A small contrastive image-text model, trained from scratch.
Model: encoder activation silu, text encoder width 128.
Training: normuon at rate 0.005, 18300 steps, batches of 256.
Data: trained on patchworks of several textures, 72500 training examples.
Rows from block 5 of the image encoder of a small contrastive image-text model, named by matrix and row number. Rows with one number belong to one channel. Each number is 128 + 32 x the weight over its row's rms, rounded and kept within 0 to 255. All counts start at 0.
After each channel's rows are labels from the 100 images, of 14848, where the channel reaches its highest value: "strongest on" is what is common among them. Only what is clearly more common there than usual is listed. The data: patchworks of several textures.
# convs0: expand 3x3 conv (encoder.blocks.5.convs.0.weight, 256x64x3x3, each kernel summed), inputs 0-63
# convs1: project pointwise conv (encoder.blocks.5.convs.1.weight, 64x256x1x1, transposed), outputs 0-63

convs0.179 [165 109 156 144 117 121 107  69 120 130 185 109 208 103 172 140 133 116 102 130 139  88 147 135 110 195 170 114 125 109  91 154 115  81 155  71 160  97 168 123  78 130 144 147  86 172 158 184  64 134  92 117 157 112 125 122  65 115 116 118 114 140 129 167]
convs1.179 [ 92 172 112 127 152 141 143 107 152 206 122 135 136 129 175 124 151 181 123  41 176 163 142 143  86 132 133 133 132 166 126 102 144 110 169 100 137 133  76 111 108  83 164  97  59 125 131  76  50 136 121 166 119 151 144 155  97 146 110 168  89 145 136 116]
strongest on: looped; grid

convs0.29 [140 134 167 108  53 139  88 112 180 107 122 152 147 184 144 150 170 126 166  86 160 118 168 111 114 119 139  99 138 102 119  54 145 184  95 126  75 163 153  83 142 107 134  98  86 113 101 105 149  91 161 113 117 177 106 123 101  87  72  96  83  99 102 125]
convs1.29 [135  80  99 139  95 156 135 103 154  66 210 120 122 164 104 193 106 116 176 163 139 138  77 159 101 111 108 165  94 142  87 125 184 145 146  79  74 136 113 130 145 129  79 133 146  75 155 163  85  94 141 100 144 103 125  81 135 120 159 154 139 111 117  86]
strongest on: studded

convs0.43 [ 84 114 119 213 171 165 151 170 143 158 148 100  99  76 131 205 148 133 192 143 142 116 100 106 120 150 136 178 125 137  96 155 177 114 119 161 129  75  76 107 104  90 125 101 121 111 163 147 180  97 137 138 186 124 141 109 168 112 116 131 112 126 181 124]
convs1.43 [103 139 182  80 133 197  83 151 131 134 142 185 130  88 162 146 120 124 211 155 166 146 138  57 109 144 126  84 114 147 136 128 181 118  93 148 101 140 127  85 129  99 108 144 149 152 171 101 113 173 134 111 124 207 149 143  96  94  84 143 100 102 109 124]
strongest on: studded

convs0.64 [128 141 128 114  71 100 152  93  81 156  73 121 170 187  90 104 110 134 100 102 154 104 112  97 138 144 128  87 122  59 128  96 105 126 143 170 142 118 145 127 118 139 111 152 113 211 122  92 166 105 157 206  67 127 115  90 180 106 174 158 103 134 125 118]
convs1.64 [ 56 121 172 147  99 115 141 121  93 103 114 136  64 191 133  97 177 120  78 126 125 110 159 103 139  88 126 137 155 212 139 159 110 175 114 142 135 143 194 147  78 132 135 143 129 117 177 131 116 153 144 168  98 118 180 171 129 133  59 153 109 157 128 120]
strongest on: wood; wavy

convs0.85 [139 116 108 135 104  35 158 125 124 122 153  93 151 131  98  71 153 103 193 114 212 133  97  82 124 108  99 174 135  84 107 152  93  92 193 135 122 126 121 137 125 187 141 126  90 113 129 168 111 110 115 165 129  93 144 113 134 123 151 198  82 153 126 136]
convs1.85 [ 92 131 141 122 145  39 169 142 157  97 148 142 104 180 103  95 107 156 164  81  81 131 136 147 130 126 123  93 114 132 120 112 146  77  89 130 116 137 127 123 170  54 164  97 141 117 138 161 134 124 170 166  42 199 122 117 106 111  87 162 128 113 156  94]
strongest on: zigzag

convs0.151 [155 102  85 160 171 135 143 113 138 142 110 158 150  78 164 131 101 103 163 108  83  75 116 154 157 127 111 100 122 186  69 179 199 171 133 128 119 106  63 116 111 142 157 170 111 114 210 169 123 134 104 127 123 146 144 118  86 132 188 171 123 136 143 151]
convs1.151 [182 142 163 132 138 122  71 135  71 133 118  95  96 127 131  72 202 138  97 103 115 168  93 132  85 105  88 139 117 167 166  90 116 147 167 123 115 115 101 130  55 133  90 127 112 152 103 174 122 111 141 133 132  92 102 128 138  79  55 172 177 142  95 153]
strongest on: honeycomb; looped

convs0.227 [117 130  88 147 193 158 105 152  80 159 138 122 162 127 110 151  94  95 122 136 148 129  78 105 147 125 138 159 185 136 115  95 103 144 145 119 184 110  81 119  97 117 119 168 113 170  62 128  86 140  61 161 130 104 139  69 104 139 160 183  80 186 171 118]
convs1.227 [ 94  95  99 135 157 116 167  88 109 130 168  97  76 118 117 158 111 120 133 120  87 171  81  65 118  99 142 112 125 128 134 153  99 146 119 128 127 133 118 114 117 122  75 133 169 112 158 110  85  83 128 198 131 110 135 216 178 148 126 187 103  71  83  81]
strongest on: zigzag; centre pattern: zigzag

convs0.103 [ 97 103  79 107 109 165 162 145 160 161 114 173 144 141 108 107 123  79 106 119  92 152 160 194  86 131 189 143 165 158 101  85  93 132  83 167 127  94  70  78  87 178 171 193 100 125 120 127 115  81 148 133 158 126 181 135 116 101 115 129 130 150 139 108]
convs1.103 [157 142 120  67 130 144 176 117 170 152 148 120 128 129 169 100 152 153 135 116 107 168 110 168 118  97 145  51 155 160  98 145 115  77 132  64 157 156 159 102 130 105 140 207 128 131 103  94 138 143 191 130 136  86  78 111 108  72 182 164 143 123 101 101]
strongest on: bubbly

convs0.130 [126 164  67 146 130  78 167 107 101 166 161  93 184 101 126  97  98 118 174 161 120 101 160 130 126 109 120 126 110  69 110 106 129  78 159 141 155 140 162 123 137 166 114 177  49 144 132 105 130 123 134 106 121 180 109 111 138 109 222 139 185 161 145 149]
convs1.130 [144 156 106 128  87 141 146 140 130 110 146 165 172 148  82  99 146 196 192 193 154 134 107 106 126 121  96 111 153 149  47 171 148 128 115 144 118 115 135 150 153  87 118 134 174  99 166 124 136 162 149 111  79 174 143 167 160  86  71 157 120 102  80 173]
strongest on: plain

convs0.57 [148 170 150 100  87 145 158 113 138  64  96  64 110 109  58 168 183  73 152 138 126 121 104 116 137 128 156  95  62 119 148 131 132 133 109 136 153 110 104 112 192 104 144 141 137 160 100  70 138 100 129 128 220 119 138  79 140 178 122 133 129 120 134 150]
convs1.57 [ 95 101 108 139 158 142 158 132 169  93  91 144 166 126 105 165  88 168 154 194 163 128 118  87 106 187 127 147 100 143 183 115 102 166  98 102 128  83 142 171 183 112  65 146 150 122 180 112 152 138 128 104  81 181 137 148 113 146  71 137 170  83 144 120]
strongest on: woven

convs0.240 [139 144 109 125 192 127 185 117 120 163  99  70 173 110 196 126 117  60 155 193 189 109 100 122  72 116 112 111 179  77 140 190 106 121 156 138 129 127  75 135 115 127 121 120  92 160 140 169 137 123 154 128 127 105 157 102 107 134 120 105 127 156 182  98]
convs1.240 [158 132 123 146 160 151  76 155 159 166 107 157 127 118 191 121 187  79 151 143 152 118 115 140 104  83 134 116 110 197  86  66 141 144 147 166  75 213 138 106 149 136 102 152 129 121 121 142 159 124  64  89  89 115 138 153  71 113 114  96 163 120 110 120]
strongest on: woven

convs0.141 [139 146 118 205 166 101 101  91 129 143 181 125 153 103  70  83 134 119  92 173 125 108 117 102 149  56 112 118 157  95 117 130 119 134 175 155 106 112  90  74  98 180 100 122  95 174 154 125  76  76 179 139  74 120 121 107 149 136 133 161  89 160 144 120]
convs1.141 [169 129 116 141 168 132 165 126  87  91 139 115  62 121  99 135 131 176 133  58 139 138 126 116  94 119  78  96 168 211 143 104 119 135  92 150 123 138 146  48 111  94 175 101 105 117 140 121  79 137 114 159 141 138 171 160 117 144  74 190  97  94 134 143]
strongest on: zigzag; wavy

convs0.217 [173 136 141 144 133 147 108  78 110 129 152 177  98  74 113 134 139 150 100  95 188 152 154 182  71 150  89 149  93 116  99 101 169 162  44 125 114 128 141  93  64 140 157 147 157 116 153 143  85 174  85 105 109 145 138 135 180 116  70 149 137 115 117 103]
convs1.217 [146  77 133  47 132 134 147  49 123 149 139 110 137 120 162 141 137 107 145 171 114  40 135 150 132 112 134 141 122 149 102 116 157 183 149 151 109  97 114  68  74 154  89  98 136 129  98  61 104 160  79 146 141 158  70 104 126 168 141 118 123 109 159 129]
strongest on: honeycomb

convs0.221 [158 101 164  93 103  92 144 102 103 138 136 112 114  89 153 172 105 144 149  90 103 114 129  99  71 112 114 169 106  93 100  67 170 175 118 172 168 183 103 144 109 153 119 129 148  55 135  86 172 163 137  85 157 168 140 127 107 114 187  91  91 161 149  94]
convs1.221 [117 139  63 153 110 116 108 117 128 136 157 201 137 132 149 178 162 107 156 143 154 117 119 106 164 101 136  90 101 217  91 124 156 127 127 167  83 138 188  83 142  97 129 111 102 166  98 104 178 187 118 121 122 107 141 130 102  88 114  80  78 116  91 173]
strongest on: studded

convs0.139 [182 104 119 126 131 102 184 172 165 152  80  85  63  96 139  91 146 147  91 133 123 165 139 146 104 145 160 139 173 139 122 128  72 100 188 104 170 107 156 136 105 124 139 134 142 124 151 105 101 162 145 106 161 144 108  99 190 103  63 200 175 110 112 115]
convs1.139 [110 167 150 116 127  97 131 126 161 156  65 119 140 108 166 140  90 173 141  73 104 123 161 113 171 178  96 122 139 135 158 153 141 138 101 152  94 160 158 163 108 123 107  70 120 108  82  96 138  50 155 157  88 101  62 200 160 157 150 159 157 153 133 135]
strongest on: bubbly

convs0.28 [ 71 177  94 113 110  81  75  45 120 128 118  75 147 159 172 122 111 106 146  89 115 104 127 112  98 118 177 148 118 118 153 146 153 122 106 125 143 122 168 148 135 157 126 156 140 187 118 131 154 114  68 114 103  84 137 167 163  65 137  58  72 129 108 132]
convs1.28 [121  76 186 171 149 119 133 137 187 126 101  88  69  93 168 162 147 160 143 126 134 187 176 135 191 140 218 140 202  93 127 167 124 115 131 138 171 165 117  87 117 115 130 123 125 123 115 134 143 101 170 120 142 158 169 113 162  85 122 146 120 126 153 138]
strongest on: wood; labyrinth

convs0.38 [151 117 115 125 184 133 162 136 107 187 152 107 166 109 150 119 112 125  76 150 134 123 142 152 106 147 104 152 138 111 119  97 101 207  88 142 124 142  61  63 131 138 157 152 157  89  90 179 123  94 170 109 189  92 104 109 100 145 143 183 126 126 202 103]
convs1.38 [100 100 139 139 181 104 165  85 173 142 136 118 121 155  98 143 219 124 159 131 158 118 107 153 149 120 154 186 209 114  54 186 179 119 119 118 138 124 156 139 111 153 130 107 148 100 144 119  91 112 170 162 141 127 140 114 171 175 154 125 119 119 196 123]
strongest on: spotted; rays

convs0.89 [134 126 143 141 156 125 191  81 157 150 101 100 139  97 129  75  66 146 165 125 120 108 155 185 123 123 168 127 120 155 111 145 150  96 113 207  99 110  60  46  87 141 114 184 129 135 113  96  92 107 127  83 120 142 132  63 155 136 129 165 122 160 128 126]
convs1.89 [131 145 139 158 122 126  94 127 195 119 145 185 139 125  88 166 110 108 205 187 137 125  83 133  76 154 113 141  93 133  82 121 180  94 113 100 160 128 132 116 161 167 104 123 160  77 132  82 162 122  97 127 110  95 117 154 146 207 148 157 154  82 137 175]
strongest on: spotted

convs0.238 [ 68 120 132 131 103 136  69 117 100 117 145 107 182 150 215 114 169 129 126 136 142 124  90 127  92 164  75  66 169 115 104 141  84  81 150  98  80 114 163 108 152 120  98 102 145 150  85 144 131 137 139 137 175 193 106  71  96 139 178 129 136 135 112 122]
convs1.238 [ 98 169 119  81  93 177 206  85  85 184 161 192  95 107 164 154  97 109 134 146 109 140 125 144  78 120 114 194 107 150 100 116 144  97 149  94  97 159 140 136 122  93 101  97 136 114 142 172 144 102  85  96  95 125 109 177 104 121  87 169 102 102 154 124]
strongest on: grid

convs0.75 [144 140 120 187 160  90 113 124  93 118 180 153 168  90 143 132 144 129 158 149 148  64 109 135 150 105  85 157 116 127 185 116 134 155 186 120 149 123 166 169 131  76 126  36  98 111 127  96 158 177 126  98 165 184 115  91  95 148  93 146  90 124 103 104]
convs1.75 [ 99  94 105 105 155 128 167 125 178 141 147  97  67  51 155 142 166 194 143 166 130 148 127 150 151 154 191 116 169 120 161 151 175 104 145  94 162 114 140 114 151 126 205 159 122 185  94 100  91 138 116 104  87 117 173 147 121 158 156 140 160 101 136 132]
strongest on: rays; wood

convs0.209 [167  88  96  94  95 102 118 152 159 133 102 135 120  56 153  92 110 140 133 112 154 110 122 148 131  91 178 145 142 109 129  46 203 118  99 132 151 113  78  25 136 126 150 100 149 131 166 103 164 130  84 102 146 131 154 148 165 112  94 158 128 144 150 163]
convs1.209 [114 145 176 119 112 110  78 171 190 107 202  94 145 103  75 142 184 123 104 117 127 113 114 143  77 123  82 127 143 149 139 159 144  83  70 127 178 177 132 119 123 144 166 165 154 122 122  84 145  70 156 115  94  99 103 139 155 179 132 138 150 188 150 140]
strongest on: woven; dotted

convs0.8 [ 87 114 152 112 125  99 112  97  68 109 106 112 110 110  67 122  95 142 178 169 107 117 146 168 164 138 160  94  82 108  83 137 148 191 129 113 154 130 130 130 114 130 124 140 110 175 128  83 178 144 102 100 113 129 109  70 111  88 154 130  33 185 172 111]
convs1.8 [143 139  67 165 156  84 169 132 157 129 111 144 149 139  65 119 107 111 167 141  91 144 108 162 187 167 132 113 141  62  85 213 179 166 120 112 198 157 122 163 104 142 131 153 163 117 122 115 123 128 139 116 103 161 111 169 190 117 124 158 130 110  89 139]
strongest on: plain

convs0.190 [164 153 127  95 116 176 124 147 176 136 128 144 121 104 143 141 122  97 133 130 119 146 135 160 154 188  99  98 175 171  48 121 130 141 143 131  71 134 103 116  82 116 110 115 130  96  86  96 101 108 127  63 166 188 135 109 142 183  34 111 144 170 118 153]
convs1.190 [107 140 125 173 172 164 145  82  63 126  47 146  93 118 136 164  80 111 115 133 112 145 124 116 174 154 143 133 172  95 144 151 153 164 102 117 177 111 122 113 157 112  68 156 122 126 143 176 125 112 149  97 194 158 104 175 202 103 150 113 147 167 118 161]
strongest on: looped; wavy

convs0.90 [ 96 128 192 167 113 143 122 137 156 144  95 127 101 122  61 143 129 102 162 138 137 138 103 126  95 116 112 113 162  69  94 168 172 140 144 104 134 115  83 128 117  95 135 149  91 163  78  90 152  62 124 160  57 186  96 140 124 128 194 189 128 167 133 116]
convs1.90 [135 121 120 120 105 188 107 179  95 126 143 145 197 118  71 126 112  76 144 171 158 113 144 108 124 136 121 142 104 136 125 102 166 153  79  84 146 170 144 153 110 140 135 131 155 109 156 146 187 130 141  57 114  59 193 171 185  95 144  82 116 101 105 135]
strongest on: studded

convs0.81 [135 130  82 106 115 169 205 144 126 109 166 136 184  88 130 129  96 178 180 133 133 146 149 145 156 126 144 188 128 116 115 151 106 171 100 145 152 112  85  94  64 137 107 131 118 185 130 165 118  94 127 114 185 120 161 131 187  96 131 198 168 160 160 126]
convs1.81 [149 131 158  72 151 113 172 109 131 134 116 114 107 102 143 130  62  76 178  79 134 156 197 165  49 143 132  67  93 165 101  83 125 110 157 142 128 108 121 118 119 111 168 186 116 150 115 111 159  92 111 137  88 122 121 132 152  92  83 167 103 119  74 134]
strongest on: grid; honeycomb

convs0.194 [150 142 106 174  88 137 134  95 138  48 145 105  79 129  92 135 114 108 112 117  98 115  92  95 108  69 115 154  85 111  85 131 159  75 126 117 155 114 173 114 119 126 105 144 138 160 163 182 155  86  82  95 197  99 109 100  89 112 139 196  96 166 152 137]
convs1.194 [135 169 123 150  71 168 131 117 122 116 114 159 161 137  98 104 122 135 136 147  79 181 141 136 192 117 171 187 156 116 124 169 124 200 129 141 176  77 154 169 115 142 185 101 118 138 125 145  93  98 167  90 120 115 139 144 179 106 142 214 104  89 121 148]
strongest on: plain

convs0.177 [140 109  90 125  98 165 181 109 166 146 187 102 126 144 189 206 144 101 128 174  48 154 137 139 144 163  67 109 113 120 137 137 111 145 135  92  96 138 132  89 100 115 110 117 155 168  89  87 117 104 142 111 189  94 114 125 142  98  68  98 104 146 168 120]
convs1.177 [ 83 126 145 172 125 173  83 116 135 159 150 150 140 136 172  97 162 177 150 147 116 130 103 105 141 125  64 124 132 114 113 100  93 145 132 164 111  97  99 111  94 102 120 135 120 115 181  61  97 184 218 107 130 125 113 118 153  40 166 110 133 132  96  82]
strongest on: bubbly; speckled

convs0.68 [122  84 146 114 164 182  92 118 138 135 163 176 183 155 128 128  77 140  56 143 140 131 138 126  45 128  91 117 168 127 139  81 138 178  64 162 134 122 155  92 111 124 119 156 159 116 143 138 105 102  97  83  84 101 156  76 122 147 103 103 172  94 154 100]
convs1.68 [125 167  55  90 159 112 150 109  85 115 119 141 116 147 104 130 140 188 116 113 143  77 109 177 199 107 128 129 128 113 170 173 128 192 144 145  87  66 142 119 105 190 160 103  94 160 147 142 110 117  86  78 107 138 135 119 142 175 150  86 147 151  96  89]
strongest on: checkered; diamond

convs0.34 [168  93 136 178 158 161 101 115  89  79 133  96 170  96 112 112 127  43 119 124  62 141 134 121 108  80 149  87 136 149  86 134 146 184 143  66 136 167 136 126 158 119 126 114  88 100 144 118 152 129 121 132 151  53 143 174 167 136 165  93 109 136 157  80]
convs1.34 [135 118 162  95 132 123 161 127 112 124 153 122 137 141 122 127  97 162 128  61 104 108 109 109 136  88  58 167 131  94 129 119  81 112  60  54  82 101  86 132 149 157 122 149 151 119  79 118 176 114  85 137 188 110 185  68 108 169 142  85 156 158 115 128]
strongest on: woven

convs0.184 [ 96 146 121 159 101 186 112  76  74  94 118 107 102  87 133 126 105  70 174  85 126  82 125 127  95 128 152 108  78 125  75  94 130 212 136 131 129 121 116  96  99 131 132 134 156  82 127  89 145  96 121 136 157 204 140 155 137 169 165  83 138 151 154  86]
convs1.184 [149 117 141 105 100 180 102 104  67 173 180 140 180 189 159 136 128 135 135 127 187 158 130 139 146 158 136 103 141 143 100 149 150 147 147  84 158 148 144  57 144 127 163 177 121 143 110 103 155  84 149 210  98 117  95  63 153 129 138 133 186 124 131 140]
strongest on: bubbly; honeycomb

convs0.213 [159 174 153 107  95 118  79 145  68 192 118  83 110  91 119 128  50 143 150 123  96 123 131 133 187  97 143 133 142 122 119 154 143 119 153  98 105 125 125 171 173 159  73 125  97 158 147  65 148 155 120 129 137 179 127  91 198  89 128 105 115  87 101  91]
convs1.213 [139 150 141 150 121 143 134 136 127 114 174 130 122 120 170 105 193  47 169 123 124 159 166 142 141 151 148 118 143  94 111 110 101 151 122 149 154 153 119 200 159 166 104 109 123  75 147  77  62 116 119 133 172  67 124 134 173  43 117 117 131 151 165  88]
strongest on: looped

convs0.91 [ 93 119 144 218 157 149 136 163 155 152 111 140 143 102 152 135 188 127 114 111 116 123 170  86 145 163  82  78  94  71 150 146 123 173  83 121 129 104 130  97 118 148 112 128  62 174 158 150 155  95  97 171 131 144  61 121  83 163 144 126  72 146 147 138]
convs1.91 [199 152  97 122 105 139 156 180 167 157 105  96 144  65 114 133  74 100 117 141 115 129 187 133 135 129 114 164 131 183 124 110 132 138 160 155  98 147 148  51 120 125  94 101 150 106  80 131 139 169  76 132  94  66 117 166  78 101 119 179 103  92 135 141]
strongest on: looped

convs0.199 [140 178  92 158 141 102 113 132  97 146 168  79 126  73  72 103  79 126 178 151 106  79  68 179 149 145 127 133 118  85  81  99 106 125 139 122 161 148 134 103 161 106 113 142 162 188 127 140  97 131 142  37 132 119 130  73 114 145 134 146  92  78 136 116]
convs1.199 [191 146 141 126 107 134 177 181 156 151 180 151 134 123 153 132 116 139 100  82  98 144  99 151 165  82 122 140 157 158 114 142 112 145 107  71 152 136 181 127 188  99 120  57  68 118 108 152 137  86 114  80 145 133  77 131  79 191  97 163 104 135 143 125]
strongest on: bubbly

convs0.24 [106 106 108 127 136 123  99 135 172 137 113 104 146  93 185 126  92  82 137 126 135 142 174 164 131 118 122  73 136 130  80 154 159  84 145 169  99 135  52 103 154 150  77 202 149 141 147 127 112 115 107 152 130 155  73  66 133 148 148  64 108  58 115 113]
convs1.24 [163 168 150 171  77 139 139 160 113 158 148 116 148  99 108  55 199 131 153 108  76  91 125 191  87  84 114 155 129 146 112  98 163 113 137 109 126 142 162  75 102 120 167  89 142 159 148 134 131 189  96  86 149 101  92 185  99 131 103 101 103 106 109 110]
strongest on: looped; bubbly

convs0.245 [101  99  97  80  99 125 121 128 199  82 176 112 128 131 125 118  98 173 152 179 134 132 125 114  91  81 136  86  82 126  70 108 106 110  82 152  86  92 180 117 113  55 122 118  97 148 158  88 151 118 111 100 178 118 125 183 158 168  90 142 117 154 115 161]
convs1.245 [134 159 134 161 116 107 149 144 185  96 115 105 147 110 109 142 184 162 138 168 128  97 148 133 129 116 113 186 123 153 121  93 100  52  97 120 103 197  84 113  94  90 109 142 125 117  90 105 158 188 171  65  64 106 167  89 149  92 151  96 122 117 147 148]
strongest on: woven; centre pattern: woven

convs0.88 [101 120 121 117 156 157  94  94 133  91 135 114 210  79  60 151 153 125 115 147 186 109 120 129  75 147 164 102 161  80  99 139 113 185 160 189 118 112 162 151 113  99 160 117 110 137 195 100  88 141 105 157 162 155 129 139 114 144 163 177 137  88 114 163]
convs1.88 [190  96  70  93 112 143 131 111 195 113 116  62  81  85 130  68 103 109 122 174 104 140 118 116 134 142 153 115 145 128 124  78 145 175 146 117 125 172  98  68 100  99 129 137  85 160 101  83 182 130 122 153 119 132 101 128 128  97 154 160 100 155  92 190]
strongest on: grid

convs0.175 [132 156  88 164 152 162 173 133  65 150 140 123 137 138 109  87 141 119 207 142  92 144 180 107  89 126  82 161 146 129  23 117 209 150 124 122 109 113 120 131 112 143 147 107  66 143 105 190 136 127 111 147 118 112 145 110 105 120 125 164 132 140 145  81]
convs1.175 [150  93 116 124 123 184 137 158 109 152  92 135 160 130 148  93 107 142 174  80 149 133 175 129 183 132  68 156 153 144  72 107 169 120 116 109 157 138 106  89 210 100 176 165 169 118 133 172 133 138 175 174 140 200 158 114 116 123 134 128 124 151 172  97]
strongest on: rays; centre pattern: rays

convs0.211 [168 138 130 141 169 121 190 100 127 138 118 159 145  76 157 118 128 157 137 112 143 139 192 114 114 141 188 101 158 163  96 112 153 110  61 182 134 151 113  98  87 137 160 163 149  98 112 188 151 130 109 126  43 153 171  74 165  95 160  98 157 125 147 133]
convs1.211 [156 164 121  60 106 118 166 140 137 126 161 181 102  61 140  79  90 123 145  84 138  76 171 113 112  90 154 111 102 115  77  72 145 128 179 120 158  99 104  74 100 193 117 149 179 142 154 102 130 134  94 122 141 117 142 130  87 134 129 186 111 158 134 162]
strongest on: woven; looped

convs0.207 [134 113 136 159 166 122 164 134 124 109 119  94 191 100 129 184 136  89  78 140 152  96 113  77 178 105 129 161 183 125 174 100 145 143 187 105  67 147 139  80 147 155 100 145 136 122  78  98 137 194 128  80 148 129 125  76 144 147 154 130 135 193 138  95]
convs1.207 [129  88 144  82 140 177 102 130 121 135 132 151 129  39  98 109 127 155  72 103  77 148  94  91 104 166 117 121 145  97 188 148 143 125 117  76 128  86 147 133 139 118  38 113 166 124 121  76 154 115 124 109 114  70 137 125  85  75 111 117 153 112  84 106]
strongest on: looped

convs0.45 [173 101  70 172  87 117 144 113 152 126 180 144 111 106 127  97 118 106 146 187  95 137 172 117 129 110  83 176  64  69  81 119 165 102  91  82  71 107 161 134 125 157 116 141  72  98 143 180 105 153 145 125 185 119 126 124 105  98 149 152 152 125 160 127]
convs1.45 [106 181 105 142 155 140  38 142 156  83 137 133 100 122 116 123 133 146 150 193  93 145 150 137 208 118 107 101 125 130 111 167 112 135 154 127 113 136 107  99 129 141 129 126 123 106 181 178  71 171 140 107  47 170 161 109 127 103 117 181 121 107  66 118]
strongest on: plain; cloudy

convs0.44 [130 120 141 148  85 141  96 124 137 157 112  68 131 165 105 152 163  82 171 139 168 161 127 148 122 138 118  45  84  76 140 160 158 137 106 150 106 105 167 105 184 149 134 133 115 141 101  61 138 158 149 145 111  83 101 202  92 142  61 101 114 112 149 165]
convs1.44 [109 117 134 124  96 108  99 138 147 138 111 182 178 157 128 135 128 153 136 111 165  81 113 119 147 184 134 144  78 201  88  83 169 178 149  93 133 168 123 124 209  92 133 109 113 145  56 105 155 149  94 149 131 156  93  74 115 107 163 119 102  82 115  97]
strongest on: woven; looped

convs0.22 [104 100 197 147 160 131 134  98 101 165 102  79 143 136 145 153 130 165 136 163 154  90 121 189 215 165 189  54 100 132 130 104 128 139 134 148 160 182 177 139 131  93 109 128 154 149 148  63 104 144 110 106 138 109 121 100 154 110 113 113  99 127  92 170]
convs1.22 [148 153 128 128 145 194 106  65 149 134 125 170  85 157 125 149 153  57 131 135  90 143 144 145 162 162 178 143 134 179 106 168 145 119 139 133 166  87 132 101 131 170 142 148 154 117 141 139 103 161 118  64  46 167 141 162 136 139 103 180 138  95 112 191]
strongest on: furry

convs0.214 [207 115 134 136  92 187 196 119 149 132 149 160  86 108 141 151 100 128 125 119 129 116 136 125 125 115  72 114 146 143  45 155 136 128  59 156 153 114 138  46 108 149 140  82 191 150 126 110 119 155 101 119  58 135 125 147 103 152 168 144 128 134 102 134]
convs1.214 [ 57 153 146  88 190 120 114  57 134 112 122  87 158 155 166  82  88 118 103 156 181 140 126 135  96  86 100 166 102 100 132 132 110  92 150 168 106 137 140 131 193 104 140 119  68 108 147 164  92 103 155 168 164 150 132 104 133 141 140 120 115 149 188 177]
strongest on: grid

convs0.255 [165 120 131 131 166 188 129 110 170 108 114 105 118 144  67 159  98 131 120 161  80 151  94  81  89 146 164 183 154 192 174 174 170 120 176 166 131 129  95 109 141 126 167 133 118 120 152 118 171  91 126 112 125 144  94  70  91 110 167 134 114 180 170  87]
convs1.255 [123 121 140 155 130 172 118 140 130 138  72 124 152 134  72 154  98  96 144 122 109 132  80  93 161 133 142 135 129 142 127 139 115 127  99 141 123 161 184 127 121 128 152  84 217 105 100 162 190  58 133 135 165 127 144 213 188 126  66  99  99  92 130 103]
strongest on: zigzag

convs0.12 [107 112 100  82 136 124  92 128 124 147 168 112 163 138  58 156 119 140 127 152 121 115 138 111 174 151 120 160 142 146 123 137 123 168 180 112 143 135  70 132  30 181 149 117  97 181 111 111  90 136 121 180 103 117 125 103 122 143 106 212  97 201 145 126]
convs1.12 [ 79 130 146 158 145 116 182 151 124 151 124 115 104 160  73 156 112 131 110 123 137 137  64 101  94 111  77  69 151 158 128  96 117 150 133 132 117  98 158  80  91 103 135 163 116  68 147  96  83 108 115 162 162  88 170 172 189 120  95 210 135 123  99 130]
strongest on: zigzag; centre pattern: zigzag

convs0.110 [121 152 148 115 101  69 150  62 180 122 112 128 114 136 122 169 204 184 155 126 156 175 162 161 210 154  57 101 171 122 146 141 149 118 109  85 115 114  73 102 160 108 119 138 146  97 160 102 124 127 117 147 124 109 153 187  93 128 109 119 110 115 161 126]
convs1.110 [150 116  79 100 149 145  87 156 117  93  65 131 152  94 118 145 152  63 159 149 132  62 160 149  95  96  79 115 117 159 161  77 137  94 147 141 125 147 135 145 171 133 146 148  89 168 116 123 162 169 162  94 170 206 146  97 121  65 144 113 163 111  98 134]
strongest on: rays; wavy; labyrinth